A small multi-label image tagger, trained from scratch: 32-pixel images.
Rows from block 4, named by matrix and row number. Rows with one number belong to one channel. Each number is 500 + 25 x the weight over its row's rms, rounded and kept within 0 to 999. All counts start at 0. Numbers have three digits each. After the name is the row's rms in percent of the matrix's.
# convs0: first 3x3 conv, stride 2 (model.blocks.4.convs.0.weight, 64x48x3x3), inputs 0-11, a 3x3 kernel for each
# convs1: second 3x3 conv (model.blocks.4.convs.1.weight, 64x64x3x3, transposed), outputs 0-10, a 3x3 kernel for each
convs0.0 103:540519515541525496521500464493510532477503521485511537487503522474510525491529522458420486490420504473436486528518506519503494516497487499498529489483519504485534482497503485506496512508473515498478520514497512505513511530527526543536512527528507529507456469474456466471525532509523532516506523524501475469514485490504498481
convs0.1 102:513522524504509506480471469473490498494521529501537543506515523490501503479471474520550547519529535519505503556532536526511520508499508494496506494475485493482487516476486511484477504489500520493498506493505497483501514541543520541534523531526498502497465481508505484504511491487510497487499491494528520521504484497489467470
convs0.2 099:463483510480486491533514491513530533468520595465512591509482441512475426519492455473485517502507526521513524525523525524513502514483468475473507503474494500500506536527520534507490532511514511501491497496492501502502495504500493502490483479476525512501510477497474437468527504484535503496560509511501502468495491466513489477
convs0.3 107:454480518445476513471478498394454510443495544487536552449488493484511508509541520472469495508501502533518518518516488512497488484484480530528513527529507498490487579544489542526485504494469492493485509509525505527543503487470501492490510506515476505489526510478519517500506515523515515518525525533511496494482475500483471504
convs0.4 108:484450441477465454494500497496501506490484483505474455515551556498512521495499494554560549535518481506475464462466491462482499492493510483444443492453442491475451482458447492440411512465474489472461490484473500489488519513513489472485478461465476483495461472479500465470470469463458464461474486480526505492532512521528527541
convs0.5 102:522512488484454451483456462503514483486519496491522508484494496492492493498495491495558553491497515475458454523494479497478471479468469494480481482477474475455456513520506503497494504489487490477478498493488494496506540508500541511491540506487502512524467482489488471476485498504496509507508503500473443467472424419453419400
convs0.6 103:491515507496508495487473444590521527541489489521508488499495515508521527496522516467518539514520518510487484499513515503510491482501477459490492472496488473469477508525494502489489469445482527510509508496504491482480549548527502494496466454468453455459463457435476463471480474478482470475514532536520520523493506519472494508
convs0.7 091:507516523518523537538547553462455453487492495473492502509510502502497502506497503521559540511520544515529521539511487547511494536512498539524514515522510513510518484483466495466493494517523480461467485477482490485502505499533536533541574564549469438416465472467491479498553548540528520512505504498528543530518507508529508498
convs0.8 095:453500541484523570484501533490503493492511494501532510520501508520515505512514502483481444485489478491491488507524536498517524474487502478504506497499506491498513495515513462475509455446446497499491477498486465486481514499451506480432485446435510530537493506521483526531526518524511510523516511528491465458492483489486486512
convs0.9 106:479468504485490518497506520519545530461514541436506566477482484499495496504505497466473487526467464555525471456490503480502500500496488493495513476475475476463466515503497509493486485456467502504512477485507448460493526509509512488503508482508524494500498451454445463489535551544516508507519509501543525491531505498482469482
convs0.10 107:494492523504475496533494493501498513505501518507514516455452482469474497487495515505455417483444475478477503485482493487490506493494496517489487497491508488491522580575571561527493524487452508525508514502472503469448533510476500468449469433438507503493485457473469462479522509487546537501547520502425428440447448455469482486
convs0.11 102:528529512483480458494495492511495467523521483539552507468483488483497505500529528483452453492486460546509497497494496478487492485492503546503487518482460494451430539516512556507492532467493459495513479507535487520540462439497477463522484492538543495447546490470553507453510478456519489472551535519420467479447478511466495508
convs0.12 106:470452460477472486498491505473504501501540540496550555446434439463446457478472487491533522476510512430489491479473467493504491489507497498504486497521511493515511504527529503518509511513503495512504508521516501506504496501494522515497529515493458451449449467460439485481467485507466476474466469473448432424445436429460454453
convs0.13 116:521513528488488502486480488469476479481476475499478466501510518500500504491488482544572584529543558467488511484474487470490489486487491503496489504519514491505511511517512463451476445442497489491500495493486514520518449454492453468491477481494502513513505493510489488498504498500506507511507498504484486508473457452475447433
convs0.14 095:516493481494456456499468478477466472470441447449438461513488499483468489482468489493491487489506510494514511478490506489502527497518540473474487489493485496483462419445471423475487497525533514511520510522521492511522444457490468500519492519523516541530535551558494496493457477475451482488468489490502530552495502498500494476
convs0.15 105:457433464503518520515549558512499518544528511529505481468510540473514541454479521555482417541506422559509467486497509478484486460463466497473474515480484536493478497476488497460457497451425512494503491470474488453463499530539499500528522495519518511489514511503513502515507514534527517515519505494501499486490493481468476485
convs0.16 101:457484494478469484526524528555521501565532519551524533467471475487493485506506504511515523510509539489438475465478488475480494463470466497505493510520524495514526500505503464471491458476489505492498514518512521525513447463492440455484452479513479504472498475500456450484523503495514510506527541525461469463433450446482475468
convs0.17 080:510520507507503504481491503501495501499500518510499508518536529513532520516517515443476425459465390488471433493493494485483501474490488536509500510504493503497505511495483491498502511503488490492508488498512487494497492485486482469472456452461524407394472419396411381400489484476491493476494486470490506506495496521487494515
convs0.18 110:498497495503478486524483459478503527514535551516548572508498491501500498486488490505545516493530544527520516498484482508494482514496480482473478490479458483487472490473506456459485461471487441512564447475530448464499460502500451495494462492491522479450466489457470489460516499514502504504479464461504509508485490476470465480
convs0.19 099:471459478468455467488474488532537534523555531487501487469467463481469470483481477522489439514489411487506448500495458491493462495489475521515509512501510517509509512507512528529521521508474501505509505509498511501480504487497512495498510485483505471505495501498499478477494502507494513514506512512465491484477496503474508516
convs0.20 099:470450486473457480469463464480451453479484468469489478471475482479487496489490491535501485482489428492490469483481488493499477494494470523502493516501507498494493510520491529521488524517491503498466531513477523515487504516484520504481535506476423389465423413406449386409464485495502500494512512486489504485485492468501505494
convs0.21 104:469463463487504487512533535575549504566499461555488461494471460479449458457450473530506517544501439488491446500491465498492505502519540486500485507497486510488486442480509452513532476518532471501530494529543524524515474502525501522520514520487523550524547499463545497436422469512466515537500536547473476458490489457485468442
convs0.22 093:546534487541513479545519486513559538491533530460511511503518523511507508503509510484431389496464433472416427533510490509506497493500496502485494500489501505506512495495488504508512497513519497505507507512521521522527483508531476499524478501526525486435542533474494494462496504497500508495528523512458484501484473501481493495
convs0.23 087:487464474511477480563534524477520513477504510454474474505507516498503503494504505509467460484437431508480470488482475503486482513497479502481467490470470474474481464457484471485499480479496502499488506498484508494477488508484478504491454488488503474415434436394473427400512502479505496480513480470507531518496505515507516507
convs0.24 104:520537539498501509489483481516523507534515481517485455527523506507507487512506489526490522516502523507491494522511499510487478511478458499505513499511526485503516459467468470471472484474468509506491501496477501495464494477454487467432458443415553561546514501456502447414519527517527538520555555532485481484516513536514545542
convs0.25 101:427430475471464475487483480519527528531553548495500514496516537495510543483505525508442425539498455519501500503512511501508492486505516476489505489483508508473486470485524466479515493483500471507556452484539466477520485541549484532528456493499505479479568543491550593550472494530472472510461459507480500488463485512476485514
convs0.26 099:503516522489489504494486501467504551476522572471528576482491477470479478459472475505529511522474462524465460481485495490519540499526555485495497487486486494494502490496496476513506501520499482502507477497501485484475515528516525515501509512487528492490522496549496524559451478467470480478474491479540531513499470464487482479
convs0.27 125:455446428478482469478488499528540507526536500495509487397393421423436473461490511535534474495475467438487452512487441502478466489484475505486472505497485501498493474506509506518508511494466490505499506505493508496486507506482529504479545509470515524522490469458493442416459493517477497514493518521462451457465465466463452463
convs0.28 089:497497500456482483443454462554523524569548554514512525501507526478488521470485507533507473521511485524513497495493496478492496476483480465476483494477483513492489474482525489495507466463495482499527488477502483474481489528527465503526473495527471480480504511508494495538424433453441438438442436432481484473477490492491487491
convs0.29 097:505493505531526530550556547470488473484509499447484493489485473473478473467473480469513525468505497492519475475488503489512521504513507482479457476480494481479493485480467469451455492483483485473438507502459507507486475475440481474439502485462526498529543509541526528533448456455460469467427445456453469473463478480486508497
convs0.30 098:503464471502474457506482452539515490529529534524550571508521515507500505499494510535501508537526494498490471526499490504486467510496480472463511507494500509505495530482453558537515533541489502517525486519530482492527417435471446485526493529551503529503487478454487496470513531522492508500499485482471492514484520519497501485
convs0.31 087:507528504468516526469497519499504457554554459564574480470489536440477530440471521559511459560519509465482530484502520506501498495493483495474482499476475517500495477468488475488473523522504479486493495500494493502489479493520507490515499483505448425456499487454537518466454477488481479484481487490524531532464501543426492532
convs0.32 077:526485427517493450526495492497549518525564558504527535480477485467483507462480510484494436463478414489485430513485478502500498476480487480497496497485489495484493489469498481503498467475498502473493496463485478457456491514529514537538508528534503534453540560523527579550481476499476475475462462470501488477501476462483457461
convs0.33 109:517494496505497502430437472517541573516528512515522486462470486493492492502499502523557549502520505466470473492464474483480470489486469508506486511517505508505503514496463498483480490502508483474467497462437504495473476475473480483475483485486559542540485501516452448486497494500496488497510507501513492503514504490491475464
convs0.34 103:519502487533496478529498491517495485542496464504472454512480470469455464456467483489529539493517530465493499511519518504497513490499510452468460488495476498478465381424452421493489516544518478491503498510525512517524475514522527545540531535518491531514520543541521539509429457467439456477493508529522493507526497501559514500
convs0.35 116:500454434529473411526486459524530511486495470473496479519497481528500495509491465501523494500527489519510501501481463510479460501508484498503506490497503471488495490493493461516507475511513480500507491505503495498495493500507505501489512494476494487467470478461505492496474512529464517534479527554510515511517502496524506481
convs0.36 096:494506509485503512477514530474485496494480471476464443477506522453496519462493502454449452455477495468472475508529544495515537489500533494494501510491477501483477461493535494515519518522494489479483511504492521508503545556559549546537531513519486540547455513546453461504483484481495516508496508509525509486529514518532525513
convs0.37 106:512500510498499512519525535524551519549582548529550543477483472485487479497500485526540562447495548495463497497502494503506502520520513515517504512512508487495492505508504499499482481473449513501483516511485507506499523502489530508493521517506488496521478487534482486530485482474513504484509498472479464453477472459479484471
convs0.38 110:490474478467463474420420450519504527512498517488487493483492519484489513492493502492498474516545509512521538506504503515512509493499498505471457494467443487460445521535522486511500495536519511509501489484476496488487495512496481499488501492476511529497532551531545547533485492507457468481461445462500508509473462472467431433
convs0.39 098:474434473485468460479469476532496490560513477542511480514507501503491489476475484542544540464522505430477495492502521477494501490496504512500519502506495502516503438459537442464482459449462488501519500491502502495504473492515459468482481467458508510518449489510463464512510494503510502506503507505502489486538524508541527509
convs0.40 102:528529531518512516490483488462521535461503521476492503477482482463482498463480498472439488517469463516474478500507509494508504509513511466478480461459473477459457459478494465507499485503498491504524524523536529534537478536543476525532483518533484496505498495483492504496500503511500501510498514521458455453476475457487501480
convs0.41 098:488492501472458460463413427487489457518519509531526523508505506498499501502504506467431519481426457498456479468465485448457473464464477461497544460478502468457471459437425459445441502446440494504512486508533473508539483471466497504503524532528495516497510507462532494468530520485504501487495485486496492497477498494464486492
convs0.42 100:541522523510477463479454426467478499480494525500512531477490467503503486520512485491526562481511555461503559517507500499470479481467465488489483483498508474479498487513530459482469462441452535526528511504507470482484520529494511505471492467447514523523504520555491533535445449449482490479492488498508525514509517505490475474
convs0.43 103:536521504515499470493451433526532465521517463510497470497501493507521522517536532523522511500528504510476492493490490492491481494495486497475469506471460486458445436443508470470481499481470500520519486512515485496498494511526510510515511510501517458443512511508547514509486478471482471473495482493457503527481513561485530543
convs0.44 102:499480467526507449551521462508504545509500522503505522489512519488523517490507518540465468534464423505416401512495501501488498473482493506509510494493517476481500475466487489485497490489485503484477510495477506495484467488483481505493516523515481491496511492513535502526489504488502508506493502495478467456477486475494516518
convs0.45 100:487497491490507497505522538545546523552534523535511509470477491481487503480504517521508504549505515514523523444447458474486496516530525509507518514503505509503497445467460473471485510531532496493497498517515521527527486487515508513519516509524480513514449485469480463472506510502505508495495504499488528527503538555533551552
convs0.46 103:495485438486489462448479473507493495515480480480483466511507503502503514505502496490534485498564532513562509498490456514516505511511507470483490480482479493484481513539538502501522469471520510502486494497493477500494451481496459473478483475473461445458447464444500449479490503505495491502468474496521528542510531539533540532
convs0.47 092:544490451497450409487455445494483474489512495485472476495505502500491490485482485525474514502487461517444419498488462485474479471467475501497500496492502493489508510482466461482459459498514500502508480482509471478487467467507464469525474489530492546517508522503527546498471473477465478474476475475536536526548524483543517479
convs0.48 106:560548539555554551513521530514499492526533499498503495503505487508512498491506503466437409434405453511497497550551538530524538499514521497488493491487476492488476515537556524520531503485463519519526502507531488479496536540544522525531518530535447440479455460459478463462477490491483488491488470472487473478487473495522512516
convs0.49 109:484489481491502504513516530450468467484515499488518483470468479494476483536509488457497509481494508495477458520499467501502489500496500482503496489502488489494488523540531534544551518526526491479489510487485502492480538518521547517518518505513514545555506519564520529531490498480509512505495487481489471436463462440456466477
convs0.50 100:497473420485479458477488482501534560495508547509491504499498495500484476481462453498496511568540500546545502496492483495494490482489515477476465490478457489480451515477469441470483470506530476465466486480487517524521441464496430466488453442468527536530542536542499554535439434454430442463457474484496493496497476483501476472
convs0.51 085:518505487523514491497489469529568548503557583444514538470451452480445441532485462488531514478446513467477471515510504539522496528518497496494501494489496489494492511507517533522522524513527502498507507515523485499517514492519507482495482480502487489490479502486467487497489501509490487494504492500472495494507482486518494526
convs0.52 086:485470462463446441471446441518533526531549542524531515502519513502517520501506503492460436461487462446448449527515525520523531502496519499486486481489485484493488504512511514499468500475465506518512490488476487466451478488494503505495491498501515555504566575569542581568492486491494495484488492488484497499474485491484487479
convs0.53 109:503508518470500524438491550507516507502516495501514473494533532486510517491499499499458463469450451483499470492504501479501499474492498507484507503485490498482494486477494491485499462469477515512511487506513468489504528507503523514502509508502510490454551510437540518446483491520466486519462471496530522500536521503506476485
convs0.54 088:508525517506534525508543543486509515500508497497494486490498488482499504464490500547540530500459505475485527482493508506532520529546521543539529532522538529533539460492508505547527526520502466486493485490495486496504508516496529519483515525493453519554530581598569657628489511508485501514498505503548524530513515522518521525
convs0.55 092:489509517472483493469460473521507462563535485553548490485485499471472482460461459492530491534516518562547526506516508501494490487474490515516508518511511526521512540534491522482468506478488540527521523518517521525528480487500480490496484493492431447454503467454533493477545551521548553538540567558492528543460491519467490509
convs0.56 081:511518523502510500494501483458481483451462478443450475510521514485491495471479482529549519522528513510524498495503492484488473468467466490488483478478496469486482485491486530510494513494509494488491508489480515493495489521520496499509499490492453426440453456455443420448511519504511512486500504485560570565546549547560548524
convs0.57 096:480466498484461460495485474512513470475492448510507454463471500503499502540528519502513510472516501464476513507490480491474473498485489537518516498514507476483489551560532502495482471471452525526536521512522479482486523515485522505491529505502574537482493499491458458507514532526530516493526517490454486495460488508468487497
convs0.58 091:503482510526529542560571582477494483479514521421471467502525520503504510496493479441450509466513523516540516500503504515517492512522508478478489500497503531521516498510479496493485520522518504499480497495493507511511535537514534533516547547519445491448535528496527520519464488493477504499448470480467491499470468483496480478
convs0.59 100:484460491475461480481488510556559548548574551499515509458468480460463478478484483551515499541512458527510468497493490505506514512505513515509500518510505507492490487497493490517503482512486507508513497503504488496476500501527503503530519501514483487503501515521528537561484486478470478471490490491469497494487500485496494478
convs0.60 086:523484445520481441516477489519536508550572527540534497476458477484465489486470480527565526498502464486500461505485495498497508502487455478497497490487490491488484507501506493490494479478478512526542499483494470437437510533525497520519500525533493540528509530549554536526474483497495488502513503490514512514500506498500493495
convs0.61 101:501483492494477466512485478507505484506523508476528533483483500485478504488495514519490462485493471465456496507492487503495496522522520486478482501493496496495488522518528505511518511502503523519533517509540495481519453485504479486501487480502459457442505515471524523513507505497496476489487465474470495502458469493447463472
convs0.62 109:500507506468483503482502514473519513485516522492521520506510506480486479476492495461486510493527553488521552470478483475491489501515492517523507489508494492516512518499450512492449512515502511506495501497486496485485528502507530516525509512529461467482433481521485504547519500475506492464479473447535528500516508486472487472
convs0.63 099:528475468549509481547562558462518519484541537480516504505505500499486478482474469460545560449503523475487455499483475494482478504506493513499496492489482494478472524526500531504480502469473505486483514508491506511509557510488557517488547510485527476501500469462523448457520523519520515517496499490475433425507460426496474456
convs1.0 084:499493492524487498498487508478524515515519525511509508500481498491490493488518522530491484486491525461516553496506514505519512504500493519513517514507495527497490488529558499491516478501486534527532522525530499520525535551514537501486532473456508528512511527517478532523481478471476487483467482500
convs1.1 087:485509526519492516515495520494482473480501510479505489486508487493507500502510498524498477498470515525508500478503543487503526491521509501504505491504518520497506512529527504512525483508484511505500517530526495512536517525515533478518537489514503493517489505492493501469558513490518504506506504491
convs1.2 109:479486471503451453481488498468465449508515502537563517459467457457472449491488500510455509462484515444506524492493483502505487497517502481526547466528491467513462516504492483510479467502485500494467513524456496493511535514483519503457511477441478508489517515508507515516483487530468493528496492518
convs1.3 107:435442488421498508513508493476538539451528524485477512477514514515505496504514490511489493507488508521493447495526504493487487508462486488476516487501543501485512532501517498511503435459463505514541476486492487488511465479515487488557526546536537454457490451495490491505456478495498504533513502536
convs1.4 101:503502523536507524570533510465462472513506529510509513494531547524513498504523500522510496530499506538508511548498487513516481495494486569504463492481497493494512516519502499470470547518496489482438494499513533544514457480510458512495486476475486473466471530494504546490492479436516496454514512492
convs1.5 085:512535529523522523493514512530499485523500512497515505471471462484503473465470488515488473503490512468479496534528550518504550550541569487502484509490480565527516503514479530499491554511480523504525488461495525523500493513523476488486536515514498504510507495524484482513513512489524513497463465499
convs1.6 108:521519515500507469515491438528501509478479481489502462461470457508504529485508541492485491538499513513497437509531573491510510510528529517503470511504482536517505563530475514490549495490508493440504520486520498505457502530498517512506500492472498477500518543531490494524545527544534484493514506501
convs1.7 090:505520481518501496514517533529502499529527520512505508482513523468503515510510486533496429487461459480467512503525535492503524485493492476497502498509518506504516465486489459486511458481506488480470502493491493497526505490495509476500503479492472485494481537504498530518534523493515530527494530516
convs1.8 099:467446504493502466512540481457510488533519501536504522485501526526520463511507465489477500456476463464484516468468472496463494459521487451491535456509503459479492530495550483489489448475466482468495489520450493525441436462464490518527521533525500499465500471459524486481451513533512526500525522492
convs1.9 102:510497495528498476524522476451467491499483488525493534459496533480492476494496479511503502482476460450457487501515514487494493468484489491468477482515517489497522498484491506524458484488474558514493539497518536500488447480494456504530492506499497491493506487507532487491482514542520514494515512482
convs1.10 120:492514471505507507487499489522543571541530556484476531471448479470509485505511495503538500543511423532499491492479496486501482536481474488500532467513500461510468497471484491508470486495507462524542465474530499496516553519546499517504522483466483453469501482501559517522480486496513499514501511512
convs1.11 105:457436455453504504514514508497513523486526521514516492475491541496504519477507498484492482482476510518496479523539562503481480502463473446456505471490515483487514490489532492464531502464520540536561522477522476449462493494504492514544488518535500473492496473483502492493441489499440488511493486520
convs1.12 103:503514480467502502416475537511493510516483508511482474539492441497534475476484477515504497464495552457497511528517528518487499529480502435472483461495503504496473507503490507493495549494527508512492479463481518509542496502521463493481477507529506502475496485496562540570504514492506510496498496496
convs1.13 104:540537513529534498490518503519499479538489494505516485490515491493503497481467478513483458489481486443478466561491484527502551464510552510496476501481463523516485486495515505477505557491490511506514515500495560522493495486507490502505535543537534498475465464501482468510474521518475513482472493513
convs1.14 102:430476490454491518462523518480482492507529507511532455575536513525508497489518499451514537498517524519522514500476503505498490498493456485502491508480475493480484496515504486485495480479490515526478489469459547478489488525491478512507434475503470505523468459486444501476499496524498471501467473454
convs1.15 104:524508520478478507527471475497485510479504528488524529495529510504488503500501452534500481520491460495459524537508532462485499454487498469494460505503498490510507475489504505485512536509489490472541535490530527527508447494512464521517462501514533481520503493503493478486474495494539497509532488472
convs1.16 110:527508489472481469494493484494506521460477507449471434512513484511519505486478474507485474508481517495515513509511495477471502472524536490481471483485472516495478493512484481490515504488515518525534509497497523487520533489478506505478505530534533548508468484517528527550469483484478479476520466532
convs1.17 081:469493485513517518510528501515509512509497496513491480485472478469477473480478470487520557495523492533512482508465505496477491490441481494493472495497499498494483489488509507501505501494498450492512452461516457454531496517523478518504516526497521504512536522522560517504487481467491508510504494525
convs1.18 106:496483481502491481489506485481494517515513542529531555523512472514496518525501512541525504472470490491474499538532530512515472484541473474499465473508522456514511533527524509481539484498493518516497578545492545535508513485452523489492509472475519498519509517523534512540447484527468477551513510550
convs1.19 085:474489490485495525483498500520520534523528532505501510471462473457459470454469474491483461471498460480501479478511560456467504493448496468500499478492476481480473484501495501510518494503515514505522482478528493485501491474534479483509520510523517503515540501505529508479464470465475484479451465466
convs1.20 093:495506489493504523470484503496510528524513539516498507478452478463501503476480532512515491487488501484454500542532517476454479502428457464493482486523514503514504469500482514499498534512512533512524514496505520513489470453473459484472506510501492523538541550540504539542466496477489522483458451453
convs1.21 113:523478521491504501491504488474498521517509558509533577505460482503465515479489526486500461483497490466510497500498473524517467501485455544544512554519489546514501502536484528503495488494546488490531473510523520504477455484499516495495535484510518540501511481483556513535482470485484488498463492514
convs1.22 074:483493485516518539530544523495516558488501520435449479504481527497496496509506508505513512533514494509502487438447506481509507533528532505510493506507481516510512468494492507504476491462435493491503453413505474440529536545569499493486484474498495432451509476508544497465549489515531485483526477487
convs1.23 093:493494462533513513524516514485491524522514505550520523492461504456473490485469470520535523486507459499474453546488465501489458465442463504478477474481500488487495463505520478500479482507527499469521490479557500515518516488487505502468523480463476502522499536523527533520436473489481511520522512492
convs1.24 109:506459477530484481542532444506478487516520486495467501492478533509491489501471460498505478470462461491525467453501501478541527491557581521499533489499517504480508499550537513488457486480470529505525523511538461506496525483452533483461570498461481512531487484469518454490460467489492493506530519507
convs1.25 113:512480493492508487501531474495493531480505531521496527512526548537505542519511512475492462472503496470500499561551541476500454451467468508496493524495513500490506491507500494499530469496531522506505570517516599493499453472487507488516533514541512499527474468482490490504483491495508472491495494470
convs1.26 097:497500502502519482473484534498475475487493498490498486534561507518545500517539507513485483494494501503485532539511493504515490510523484511547533519562544527524503540472524525517475509514510465495464502499431500463476518517500527508492478531490501506463489464497491496479534520492528521506538538487
convs1.27 108:501497521473493511475465491524509507530509519480473523481451450461492469455461483503480484477481508476464509502509520513501495537492525448476485488492492514533519494507479505520485522520511524498521462473501500507483453472514472494494501510529527521511527490516526518539522523502521521504464481502
convs1.28 096:544523545487510521490516516497471501513509488473468511500494471525470490529517508485538481483495509519500498533523553480486487466492486483498453505493504496484498514547496533526524503491517457445521558510511573516533515517486535497525507463496485510550487518535485495507529506521516456487532501494
convs1.29 092:489510459517510463510512504485497510457447495470458513493515518504507535516499502492502509561550482535507471510491466534516522510523538523488475512475497479477494526487441467487502510479479484521497476513509542492489478496477477499482449491497483456479483459514520477525512472495505474477532511511
convs1.30 112:468457469496492495493518477526504504482518512481501503521496505485498544467476491502505513505502500512555520432450465488514481516531540522487495536496492517465509539542529526508463532505504519456538482467507483481478538537575538466529493485490455480501486500521537533522569495485502493505490542552
convs1.31 100:488474497437504473510445488511478486484481505519502508522513523532479520495476506490489455526485470517485519542530538520513544462499534525494512528505538494498527514513470506501521524486515467479511468525488459498465510521524525521521446513500536534504505536496551479534487503519516492511522511525
convs1.32 077:494485512508502497496526495505504523509487520482472516507495505507506487536493498471496483492512526483538524511514490467485491502452469493504497500530526500500515479518467501533484456451493491506479510482494583490480445468498462486535451501538495477479518446440537509468509514492490490508471506489
convs1.33 101:513512501475478470462445458521516500520515500473510483512505462494530510470472496491483474469452488453468482513512523487486558499494569510526484515503489548566506496528522523535519551513510529508537509495496538480474501471487506508500535554533547521517502491515493483512489494477486503459472447475
convs1.34 100:490508526478499511490528504516501504501500514453524478496501486484490484497498495478508531517522539501540496512477503558498502548483498503511458522495467537494486496508485498498504476503515471458518489463476601498460486517508500501517474492553507487492489481479461500501543514489511468486468498500
convs1.35 109:529509499566530513553525479545511482561530537582561513489473463493491515482522571465457490458497524464523472514540530450497464453494481497494510490503494509493490500509481500499536469518541505484513497494519499491460466501522516491498526502511457469493502514513517491484528524529505512524440509508
convs1.36 095:489469508492493518496512524442484496474498522525521522497508539508498512523518501521482452516517479477521533495513532552503481513496461469508489475487467504497488479512526463492517472527498465478516492494505508480471492504452466492479478507538511544574526548511485493481474480477510496442525500481
convs1.37 099:504518485502499497487472494488484497521488523507503537449437459460478463444458453497512478475480463496500483482476435489492516533492503511472472495493492504505476451503483480500471530505501524521543512505534523506501526508515496477494530490523509508568484469538477507563487468471483475460508477489
convs1.38 109:506497487469473512511500521490483506501516532489496518523504502519491462481473463496512496482510530525509488523567591512517548470493551472471456496468474501495496515579523543541517505527512489481510504488514500477514512498489545503538505526563447462535466481485489463453511523524497462492529490453
convs1.39 096:502493509537522493502523499466473447569557522527529458505528535534492469538483486539459473473473505465508533515475476513515531477517513526532477505519490504528497500543546500445505528473490507514493508510508561539498460471541470497514519520503511487474478504459491504484457486471490483466509507477
convs1.40 093:506503505473500505483486514509514532462489487444495487527503520523508503526497493542484462522481510511531553490495508519503508539521519528502496515488483507483476488474452472482488500497455509500490512502505498498525515492504502464455489471471531519508523505543515493529483481505455466483462459531
convs1.41 097:529498496507524504537537516448451495501485483510484474499484557491495543437489507506519502485500502500508495492511475493480449469496536492460509522510525529508528516526523513516473526488468561519497532505470539508457501504513496490492505521487484485464493498505520536502510495490506521510481504519
convs1.42 109:490504509531533501492516475551502483528492485486521505527505495544494500527470510487494481484482472527510481506490500507491482501537506499480473485485476511508467534529548545480532502462495475508496510530513500523510495497483470476505467466455475480528486520524472504483514512518477480497463449465
convs1.43 096:505493493519532525520503478561529505541491479482506489524492518487487525475505548490499486490483513537496480528526506490481470495507503530506492486489503499523504454515501469466519493475499517467517509508540494520500504504474488489467514514498516509498486529509484528535513511508484503504485503510
convs1.44 108:524497522508477520537487506513506508488483498460459459480473540498496487507510486486470468517519526498568531484495477506508500510503521556512478555529509562529555508563494519524506496513463524506482481483538541523529496524499521465480541495507498499508462475502508535472577488460535480471503499488
convs1.45 103:539500486494482499510522513488487531499476495506477489473501526488468506477487491462480463463471461495475483526524520521512515481458455475496485520496493507508531512504499462470491472484548479474495519523477479471506504484459467517515482456505460551552472505504472508529511531503513503502508498524
convs1.46 104:498502480516539503518547503512482462543513461547486498492497489497450491490484507465510523462492509508495490522551586482526524426515479473491484495487491498491540525501497513499507513504525496472503518529506500487506516501461562477481550496491478495521493523507485500467557513502531497465540509475
convs1.47 084:523518539553532547547570528488458459536494507507515495511517509507480488482486499479484493480478484491496500486473474492483459520492505527499471514489478529509492496505487494482479454451453506463457483472499517524513452499526463491518516530496470432445508500489531524486528536518520520491462475471
convs1.48 099:495516509488482477532470493523497500462501504489515523489483475471501496461529478544517499499469475486495537474491483504516495563527509473465456517485470517506483476469491502538500497542492493512556485472500446455486527523522489481489500483453479484523494505527470524502512479510505527507495513504
convs1.49 106:450466502473523489494533470481497486508486483518504531517495477546521489532504529497497445508507459503516499499505476482454496505480490481497521472507506477490515511483477509496484494491497508492521471512492475483444460454460508503517508504517471495503456470498491483509472494542476480501505493461
convs1.50 115:510511511511512500517525484457482476513517513485530533519507533506521525502514501487470443480479483518511478516526542491528524436465507515520491516500480515488520543524462594523502554592536489501528520526505527505512451473497539496506552523550492489482450448469506461443500464442506505488537519500
convs1.51 113:514486489471479444481493503487462490503486481495509496511517483519518506510500530498482494508513505518492529521528507520484527497556558499516510514539535502517503536512465541535477477486478481449453496507461509486491477498491533526502494513518499522490514517521506490519503518554485492506523486515
convs1.52 099:516513533502505511513523503503530510505526538481506539528524563524531517516515516466490478476516537467531538473506516469470523486487557471486508465482498478493506495533520504532514430472469481511500488499529552518518483487531490495537470520570500464484474447454501468433530491471512507494503505472
convs1.53 117:488473465472491488487484488490477477513491496543521560491464504492453505453469463469482478445487453484521519503508473502498441525488484515445505531491516513497516503510513527537467526478494557531535547522535516534496488522523463487502501496514519482522525474520541501499497471492524509467521505487
convs1.54 094:475473472484525469495473481469508488472502513501489519521523553520495543512517546498472426495475450486471476529503498506494491512493507510542553536502560480475544533477504531497467505475489466496507454520486478501468482491514513493495488524492512499498493488509533488509490489474534508515531526479
convs1.55 091:471474484437479486469468498539524519503530535538555540477485463506481503504492503503496491554476472530480484506501519505496521483515519505466486486486483484485484488522495476487512502464473496482491514524537501525527511526513518513488479508493510521491525558523520491503509471518497450478541467479
convs1.56 100:507492488500492527490507515515496478506507478525532497472501492467472515525509513499497466486471479448462452500525552501496495507532513479476458496504491527520502500489469484481486481495487506499486497491509467500514514506447495473482544467464483476510480527535467522500569549540547497497536546460
convs1.57 091:480506480460482508477491478526515517499514495480500496510503476503520521496464535485515513496473540512452497478524532482496507503483483475503504467493549489520510499510518508518558464466509548500501510499513489505553504467498495544568532508502504490563503488498473512512541537520479505499448443449
convs1.58 092:477527464501495473510442491463473485475504477490495500550530509526498529467513517490534506473534493499535487520536472506523493533494454480455455517492501489494486512472447498519484540518498472500528456491484453459432516497468494475479449439464467487513460454538447464531505480511515504499514498497
convs1.59 093:494506513486503526485515516486484500510504533501497514492483491486477479487489490470483457456507476467501472491510512468476486516476490481486455493493475490485474471522499481509503489484475473489510495491524530499477469468511477501529492502523502495500497466490504493472476461462457471472437462477
convs1.60 087:494501511507516475525521490516473489499482505460483486481482467492493486495486499490504454504480491488494480479484526465500499509482502520543507516528512509515486503542459527534478463460501485460487501491485572469456460507488481507520453519515500470469490474503507482479527542521509489501488504485
convs1.61 095:519502478517480493517498522521515479497517493503494530524510499481498494478462490507541533496504533544539499454503568475503511462492495487470467522491484495479513516518533506500500499510480520512518503481518497491524596515540585484544552508529463479508486494509510514509549520514501475493505487489
convs1.62 108:496514462471503454469441483481490485501474511510508538540479449493483476476483441524552527500501443502462442481469517478457500517493524471470470508492509463488472504500526464512512497462466479529515522508500517505550558496516523491532462477472499480498467496566494517515468455484485477473513504497
convs1.63 094:522521506528525501505509489510485486527497496513501517467468499490501479472483493511482492472483469497496499520474532494495511517494523480475496497502504528492499498477440507505474565512522560540513507493515547512498460485515493473467508494510497454476522483498542533529508487496495507520477506547